config = dict(
    model='image classifier',
    image_size=32,
    num_classes=[30, 12, 3],
    mixing='cutmix',
    init='trunc_normal_002',
    optimizer='nadamw',
    learning_rate=0.0029,
    beta1=0.85,
    max_steps=18200,
    decay_fraction=0.3,
    warmup_steps=360,
)
Rows from block 3 of a small image classifier, named by matrix and row number. Each number is 200 + 30 x the weight over its row's rms, rounded and kept within 0 to 999. All counts start at 0.
After each channel's rows are labels from the 100 images, of 14848, where the channel reaches its highest value: "top examples" is what is common among them; "patch colour" is the nearest of a few named colours to the mean colour under the peak. Only what is clearly more common there than usual is listed. The data: single toy objects rendered from many sides on busy backdrops. In brackets: how many of the 100.
# conv: pointwise conv (model.blocks.3.conv.weight, 192x96x1x1), inputs 0-95

conv.19,216,194,209,194,179,202,232,169,237,217,41,211,225,200,212,134,154,210,178,179,182,222,243,210,172,179,167,229,183,231,191,218,283,209,211,205,194,223,186,252,212,216,212,209,226,203,219,214,183,169,206,159,190,216,241,205,198,214,174,199,232,204,209,141,187,236,227,209,228,191,224,201,207,126,176,226,216,202,220,215,235,171,234,205,230,195,206,220,202,176,211,195,217,215,184,210
top examples: from above (60); orange (53)
patch colour: orange (48)

conv.69,210,188,176,291,190,177,203,210,197,198,159,198,192,202,181,301,187,189,216,208,211,231,178,241,188,191,240,200,177,176,195,206,212,313,164,215,233,155,210,238,217,228,174,210,231,222,295,192,205,222,217,216,194,230,235,184,182,177,248,206,221,179,209,252,218,191,183,189,212,211,220,185,136,234,224,181,183,241,187,208,192,197,216,248,221,189,205,226,181,212,182,198,185,196,201,226
top examples: matte (67); blue (34)
patch colour: blue (47)

conv.109,223,214,188,215,204,207,255,172,189,187,166,240,241,203,203,240,218,216,209,143,194,150,134,166,188,178,181,185,208,227,230,179,186,199,197,210,263,200,221,172,197,162,178,174,205,221,242,171,271,185,140,217,159,211,216,226,230,190,201,187,181,193,197,199,204,203,294,157,189,182,294,214,213,201,198,164,208,232,155,204,153,207,202,253,213,151,211,218,217,212,211,208,185,184,237,197
top examples: from above (73); red (26)
patch colour: red (26)

conv.75,203,204,227,200,212,216,191,158,222,205,183,195,158,222,144,234,140,187,147,193,183,187,168,194,179,154,227,209,152,178,175,274,211,226,186,218,179,176,205,227,207,201,174,265,197,232,210,172,233,210,158,239,198,204,192,185,188,222,257,125,222,168,198,182,128,210,210,194,176,202,177,204,166,229,159,159,198,230,181,202,241,205,271,208,203,173,191,256,147,182,198,162,188,205,174,189
top examples: from above (63); dotted (27); red (25); checkered (25)
patch colour: brown (62)

conv.152,223,233,194,199,187,219,198,196,197,182,249,148,201,208,180,198,148,116,167,161,240,208,175,150,199,162,181,215,168,192,210,240,216,216,234,212,198,170,218,214,211,213,188,209,189,276,199,162,211,126,171,250,165,180,185,188,186,242,168,153,181,167,140,217,223,190,156,201,188,158,140,213,229,252,197,200,158,185,248,190,160,178,205,165,212,214,232,202,221,215,197,216,204,211,180,238
top examples: metallic (64)
patch colour: brown (58)

conv.111,247,191,181,192,247,216,214,173,218,196,195,203,225,252,229,206,180,166,228,221,201,213,170,187,207,206,215,210,167,169,203,212,182,216,285,174,188,211,188,204,191,206,220,191,127,183,214,195,261,197,223,204,186,208,159,247,213,210,246,186,153,209,207,184,196,164,188,170,230,202,127,215,173,219,213,200,184,207,221,180,214,209,210,182,167,145,198,142,279,251,154,297,200,201,190,209
top examples: table (30); red (27)
patch colour: brown (69)

conv.155,175,179,194,193,222,202,220,153,188,183,173,213,177,194,186,202,257,194,247,161,226,130,165,131,207,201,189,203,187,195,234,170,194,205,243,243,240,203,160,120,186,209,221,224,198,170,230,174,208,189,187,179,174,219,234,153,277,213,147,198,186,268,214,200,225,199,189,197,187,175,167,140,205,226,200,199,247,236,245,188,172,179,158,181,172,143,192,172,232,195,187,218,208,206,188,188
top examples: yellow (37)
patch colour: yellow (41)

conv.126,187,239,186,189,266,205,243,161,157,137,147,186,243,220,203,211,194,211,237,197,193,191,200,218,209,218,149,221,210,217,231,229,234,198,188,211,178,223,216,231,233,222,218,202,215,173,271,168,203,208,178,150,205,199,244,146,243,174,213,166,216,203,229,185,196,198,233,100,175,208,196,199,164,233,216,218,223,175,234,163,214,229,201,233,209,197,185,159,233,222,168,157,265,212,211,228
top examples: from above (65); glossy (62); orange (31)
patch colour: orange (47)

conv.169,228,216,163,210,237,191,207,202,197,247,203,240,232,215,194,203,204,171,179,139,171,250,211,227,201,210,251,188,206,204,151,202,169,213,200,208,204,215,208,144,198,199,208,248,142,237,218,186,194,189,207,207,219,215,185,221,208,205,274,226,256,219,187,202,157,176,192,166,194,195,265,170,214,235,197,190,238,220,228,229,280,225,314,224,216,182,215,210,232,243,209,212,203,211,188,183
top examples: red (35); orange (31)
patch colour: brown (74)

conv.137,199,186,173,205,256,196,197,167,210,252,189,183,236,166,275,209,183,189,176,173,244,208,185,199,208,224,171,182,228,209,188,160,184,225,256,232,180,228,205,195,255,210,181,141,227,184,214,185,169,162,223,222,228,217,213,192,221,162,180,171,202,235,176,208,236,249,141,162,204,178,238,202,190,217,176,188,109,219,208,227,170,220,134,209,221,188,219,235,221,163,216,251,213,157,173,173
top examples: red (34)
patch colour: brown (70)

conv.179,173,204,66,224,195,198,222,256,209,243,127,202,177,212,188,216,216,186,188,187,176,237,250,225,200,209,235,237,219,226,169,164,175,228,208,238,193,210,191,211,188,242,255,218,183,166,232,195,201,200,233,156,249,204,180,221,155,209,248,210,215,208,181,206,149,207,190,192,198,216,216,183,183,167,206,179,219,195,183,244,225,192,239,215,211,201,187,195,211,206,159,190,245,218,266,233
top examples: red (36)
patch colour: red (38)

conv.100,185,208,210,218,209,223,221,226,216,213,211,225,178,204,205,162,189,184,180,210,222,200,206,196,218,199,198,212,193,174,198,201,206,228,192,195,200,209,102,192,59,218,184,196,187,228,175,194,214,210,204,185,212,197,199,195,154,210,228,204,214,70,99,179,213,199,153,191,208,224,184,211,233,209,212,204,193,223,172,203,202,209,219,183,124,202,201,205,199,187,182,197,219,199,202,218
top examples: metallic (64); yellow (32)
patch colour: brown (66)

conv.140,209,173,208,230,225,178,166,192,222,216,177,205,196,188,217,197,204,179,212,224,175,186,149,176,226,225,245,200,178,201,242,214,203,218,183,182,186,248,183,186,210,199,198,192,116,107,182,187,160,179,284,204,211,222,216,231,198,199,212,209,284,227,168,170,189,205,192,138,216,158,200,141,164,206,183,233,250,221,193,209,223,199,148,194,190,174,173,174,216,209,194,264,222,187,152,218
top examples: table (34)
patch colour: green (31)

conv.151,179,153,184,205,251,185,195,137,193,213,187,237,200,220,149,206,231,210,186,238,149,200,176,192,171,181,245,198,171,150,215,205,245,229,252,203,199,237,177,197,213,250,218,187,179,177,220,192,88,202,234,197,212,182,185,234,232,206,160,214,209,155,180,204,160,215,154,139,192,194,190,181,215,235,206,187,185,205,228,224,293,205,225,198,223,201,210,188,210,201,160,202,193,154,185,224
top examples: orange (43); candle (35)
patch colour: brown (79)

conv.8,233,192,209,210,201,224,187,172,198,189,203,165,175,221,201,193,183,150,135,207,220,186,226,166,170,137,200,205,230,211,153,263,199,163,210,184,200,238,159,234,192,184,162,268,170,213,230,213,189,208,145,226,232,190,159,196,144,171,188,171,224,213,221,119,192,232,187,224,167,192,218,198,215,156,163,224,181,184,150,199,220,187,234,140,242,224,191,232,180,180,260,205,165,206,188,221
top examples: orange (41); teal (31)
patch colour: black (73)

conv.177,169,236,254,182,195,194,166,201,204,194,239,244,197,183,164,166,264,232,151,235,162,179,183,185,247,198,244,200,170,174,209,228,194,185,194,211,181,196,177,232,190,187,184,209,178,176,195,212,119,182,233,178,245,221,181,239,130,241,219,167,185,153,178,207,198,191,203,222,172,222,179,182,213,209,196,78,215,185,175,240,178,203,205,206,203,200,175,213,184,197,168,185,216,188,186,139
top examples: brown (28)
patch colour: black (71)

conv.136,184,201,183,191,187,177,141,170,180,130,173,217,199,64,171,183,225,147,208,201,181,159,177,194,208,134,215,174,180,148,153,159,180,203,195,218,205,222,195,238,177,143,195,189,183,219,186,208,242,191,224,204,190,152,180,215,244,155,175,189,210,178,210,188,177,212,192,193,195,218,147,201,185,215,245,192,203,180,160,218,187,191,207,174,211,168,154,173,204,190,174,159,224,184,226,214
top examples: glossy (61); black (28)
patch colour: black (67)

conv.98,186,203,205,226,224,225,383,199,198,208,117,210,208,199,194,220,204,214,206,213,201,232,179,196,222,194,186,226,230,212,192,161,272,207,201,216,244,207,194,159,206,205,163,200,209,208,215,183,211,180,208,175,204,205,203,220,175,203,223,195,231,211,184,198,189,202,101,198,201,183,206,190,212,205,194,178,193,214,179,206,204,208,227,239,225,198,227,198,228,235,195,179,208,198,189,261
top examples: metallic (64); orange (33)
patch colour: green (33)

conv.39,125,233,137,199,196,198,162,217,141,226,181,247,144,214,201,205,234,190,202,184,179,212,178,216,254,199,281,143,195,180,188,175,187,216,164,210,228,170,191,139,201,205,165,228,184,229,192,256,203,206,197,168,215,217,182,203,171,191,220,191,199,213,186,204,205,203,207,182,225,227,241,208,234,222,184,161,177,207,153,241,205,249,204,198,202,168,188,232,142,223,158,182,182,163,254,147
top examples: matte (62); red (27)
patch colour: black (36)

conv.85,211,205,199,306,200,33,197,226,195,261,199,190,194,245,225,221,200,223,211,192,199,199,195,205,201,187,234,188,202,176,231,208,186,105,192,218,216,173,217,211,206,237,185,200,217,204,186,194,187,210,213,217,197,194,201,203,208,196,219,191,184,179,190,197,204,193,211,198,231,209,217,191,207,187,219,195,185,201,205,205,196,197,198,208,179,195,216,198,174,191,75,200,201,182,193,193
top examples: flower (33); green (30)
patch colour: green (59)

conv.62,179,229,152,224,194,187,214,175,231,264,183,211,209,233,244,228,179,239,171,194,182,182,182,132,214,163,172,196,220,226,203,200,217,217,180,204,218,186,250,247,215,258,183,156,254,191,244,218,145,162,168,185,115,215,263,189,220,225,168,179,251,211,179,235,224,173,192,157,196,225,193,170,241,178,209,201,209,182,218,212,209,193,204,200,222,161,248,225,189,221,185,191,221,201,212,135
top examples: orange (27)
patch colour: orange (27)

conv.127,222,174,227,173,210,144,202,190,240,266,171,178,157,290,283,171,175,172,190,191,193,215,185,124,209,208,222,166,206,225,214,217,220,208,200,214,224,194,240,177,239,267,176,205,143,218,217,161,216,180,186,209,191,229,188,197,208,195,228,190,139,209,183,202,195,201,187,180,181,169,166,136,215,170,188,190,247,160,236,183,208,203,178,148,227,179,229,181,185,199,191,229,209,229,181,183
top examples: orange (40)
patch colour: brown (60)

conv.176,273,177,223,203,217,193,196,149,313,209,161,215,169,193,232,216,178,213,207,262,213,219,196,222,170,185,273,205,181,192,211,218,206,214,212,196,206,237,197,200,190,211,177,199,166,172,183,113,181,210,199,202,191,202,208,211,201,167,235,165,205,219,177,168,204,183,221,208,183,208,211,220,205,239,186,200,187,206,178,178,204,226,216,177,206,188,201,124,226,183,161,166,241,124,192,274
top examples: metallic (69)
patch colour: black (42)

conv.123,199,185,248,138,165,175,177,171,202,192,238,177,232,171,203,179,225,186,225,154,170,189,204,288,199,206,201,181,192,209,175,234,184,170,238,192,117,188,179,250,167,196,194,295,174,238,212,207,202,228,211,179,234,203,131,164,217,234,197,195,188,233,224,140,167,189,213,222,173,203,191,182,225,202,195,171,225,160,208,243,230,185,224,188,185,189,177,201,220,211,198,180,142,235,205,220
top examples: white (29); grey (28)
patch colour: black (52)

conv.170,170,222,222,187,167,196,226,190,159,211,181,188,208,201,213,215,180,239,166,287,147,179,155,161,194,135,216,217,219,202,210,182,233,215,204,249,197,236,197,226,197,205,175,191,174,181,207,255,197,214,209,175,196,212,190,172,149,182,150,207,168,204,190,163,101,207,209,201,187,198,210,217,177,189,192,163,250,199,172,258,204,185,228,230,191,172,199,236,145,141,194,172,197,134,178,170
top examples: matte (73); red (55)
patch colour: red (37)

conv.59,142,145,190,200,217,269,175,252,178,162,207,105,143,168,242,218,170,187,184,214,213,209,228,204,193,174,176,163,208,204,146,184,204,197,191,180,176,187,171,167,192,165,175,202,197,197,187,197,165,225,208,217,238,212,167,144,211,215,222,206,223,195,150,182,237,168,172,221,265,161,202,198,251,173,212,195,226,260,181,233,202,215,178,205,156,251,190,197,189,172,223,192,203,166,201,163
top examples: pink (47)
patch colour: brown (72)

conv.21,166,209,159,127,182,186,206,226,206,236,220,192,129,262,207,179,203,253,177,183,190,221,244,255,175,217,212,232,227,192,206,166,167,177,173,215,196,181,156,232,184,225,200,239,223,228,162,197,185,161,184,208,197,214,181,127,221,192,180,228,207,189,158,199,162,207,189,254,191,211,236,188,263,197,184,205,194,162,212,187,214,179,203,193,129,209,240,230,168,192,189,140,242,202,254,199
top examples: red (28)
patch colour: brown (68)

conv.23,200,202,193,215,184,205,177,215,144,247,206,208,147,238,188,196,221,228,153,215,233,185,169,203,164,142,278,189,152,158,183,190,154,219,212,191,198,238,185,173,198,202,171,230,253,213,190,235,224,192,177,194,210,161,112,206,184,165,187,183,220,202,177,221,132,194,140,215,189,207,204,210,212,187,189,108,217,205,171,150,188,198,221,227,217,187,187,241,193,187,167,181,185,218,175,170
top examples: brown (33)
patch colour: black (61)

conv.102,166,192,222,131,233,181,168,199,243,198,159,189,184,196,207,118,161,145,225,209,197,159,225,165,200,190,192,176,173,210,199,196,159,151,212,179,152,245,166,207,182,211,175,206,183,215,168,201,241,176,159,219,179,174,178,236,226,191,197,180,152,177,212,157,180,198,130,211,171,230,192,188,217,176,244,172,159,112,149,224,190,204,246,176,171,193,200,209,217,209,222,193,204,219,212,163
top examples: brown (34)
patch colour: black (63)

conv.163,207,196,175,185,211,273,148,210,218,183,218,199,223,180,219,203,199,203,187,223,201,201,153,207,190,178,150,205,185,195,199,193,121,110,185,219,209,216,110,197,220,149,197,238,208,225,153,183,192,184,194,207,204,186,185,214,208,199,217,174,222,123,105,229,190,196,205,211,165,181,192,188,245,198,197,202,186,176,161,186,187,177,151,181,136,173,257,185,209,207,215,189,195,179,197,202
top examples: pink (52)
patch colour: brown (64)

conv.166,216,199,205,49,203,115,197,194,209,223,210,203,188,213,202,80,196,213,181,193,188,227,203,206,196,203,198,212,230,187,211,191,196,254,189,184,220,189,235,202,149,306,200,198,219,195,193,203,193,179,190,209,203,196,207,197,226,216,200,206,217,148,157,219,203,219,200,199,196,185,205,208,218,217,187,196,189,197,224,210,212,185,185,198,242,191,175,210,212,195,132,202,208,176,210,187
top examples: yellow (28)
patch colour: brown (63)

conv.10,186,80,196,192,234,196,236,233,155,188,209,182,203,195,209,193,201,156,165,223,190,186,209,162,243,178,215,191,223,204,192,196,185,188,185,221,232,175,195,278,171,196,203,225,210,210,207,206,217,181,174,199,44,195,203,160,193,249,177,214,222,206,190,209,196,136,194,217,188,193,189,192,196,180,192,200,206,187,183,207,179,211,191,183,196,257,195,211,204,233,205,170,237,220,230,199
top examples: from above (65)
patch colour: black (49)

conv.79,270,155,177,224,223,196,215,231,278,213,201,203,213,245,221,213,182,173,170,231,188,241,207,234,203,183,207,214,181,215,234,194,189,212,179,210,231,221,230,237,180,197,215,243,166,200,207,140,218,183,188,173,194,235,195,187,113,190,227,170,258,177,174,163,188,246,169,186,206,146,273,190,210,225,149,160,226,201,204,264,218,197,238,215,201,226,221,225,186,172,195,197,153,178,183,215
top examples: matte (63); red (46)
patch colour: brown (55)

conv.56,282,215,181,215,210,212,234,229,202,197,178,209,194,198,234,200,140,181,191,255,213,223,243,186,198,242,202,180,299,193,218,218,219,203,206,183,201,254,181,220,187,200,250,225,228,234,252,179,275,185,176,216,186,151,153,225,198,192,154,208,142,198,214,188,219,201,225,204,213,233,237,163,181,194,193,199,171,205,165,205,210,204,298,210,227,198,210,195,226,208,185,197,185,174,221,233
top examples: metallic (65); orange (30); red (26)
patch colour: brown (55); black (36)

conv.82,227,178,199,212,235,173,185,229,183,220,188,244,228,255,219,144,208,201,221,227,184,185,192,114,189,161,206,203,197,189,207,205,202,184,151,203,244,255,189,196,175,298,172,190,239,201,162,223,174,148,181,226,193,195,175,219,235,177,190,172,228,197,157,199,215,196,193,153,153,189,229,165,243,144,203,208,193,137,189,181,171,206,183,120,197,208,214,171,203,189,172,185,162,197,191,202
top examples: orange (38)
patch colour: brown (74)

conv.185,160,176,209,242,211,233,209,152,191,221,231,172,236,228,212,224,233,208,223,218,296,196,156,192,253,241,198,166,205,220,208,151,176,200,196,221,273,193,210,209,211,187,196,150,233,204,213,187,247,132,171,178,182,234,216,198,168,260,240,161,149,219,190,195,223,183,188,217,210,168,213,180,207,236,240,192,200,224,206,206,120,229,186,233,209,201,212,188,217,217,204,189,223,155,223,167
top examples: red (31)
patch colour: brown (56)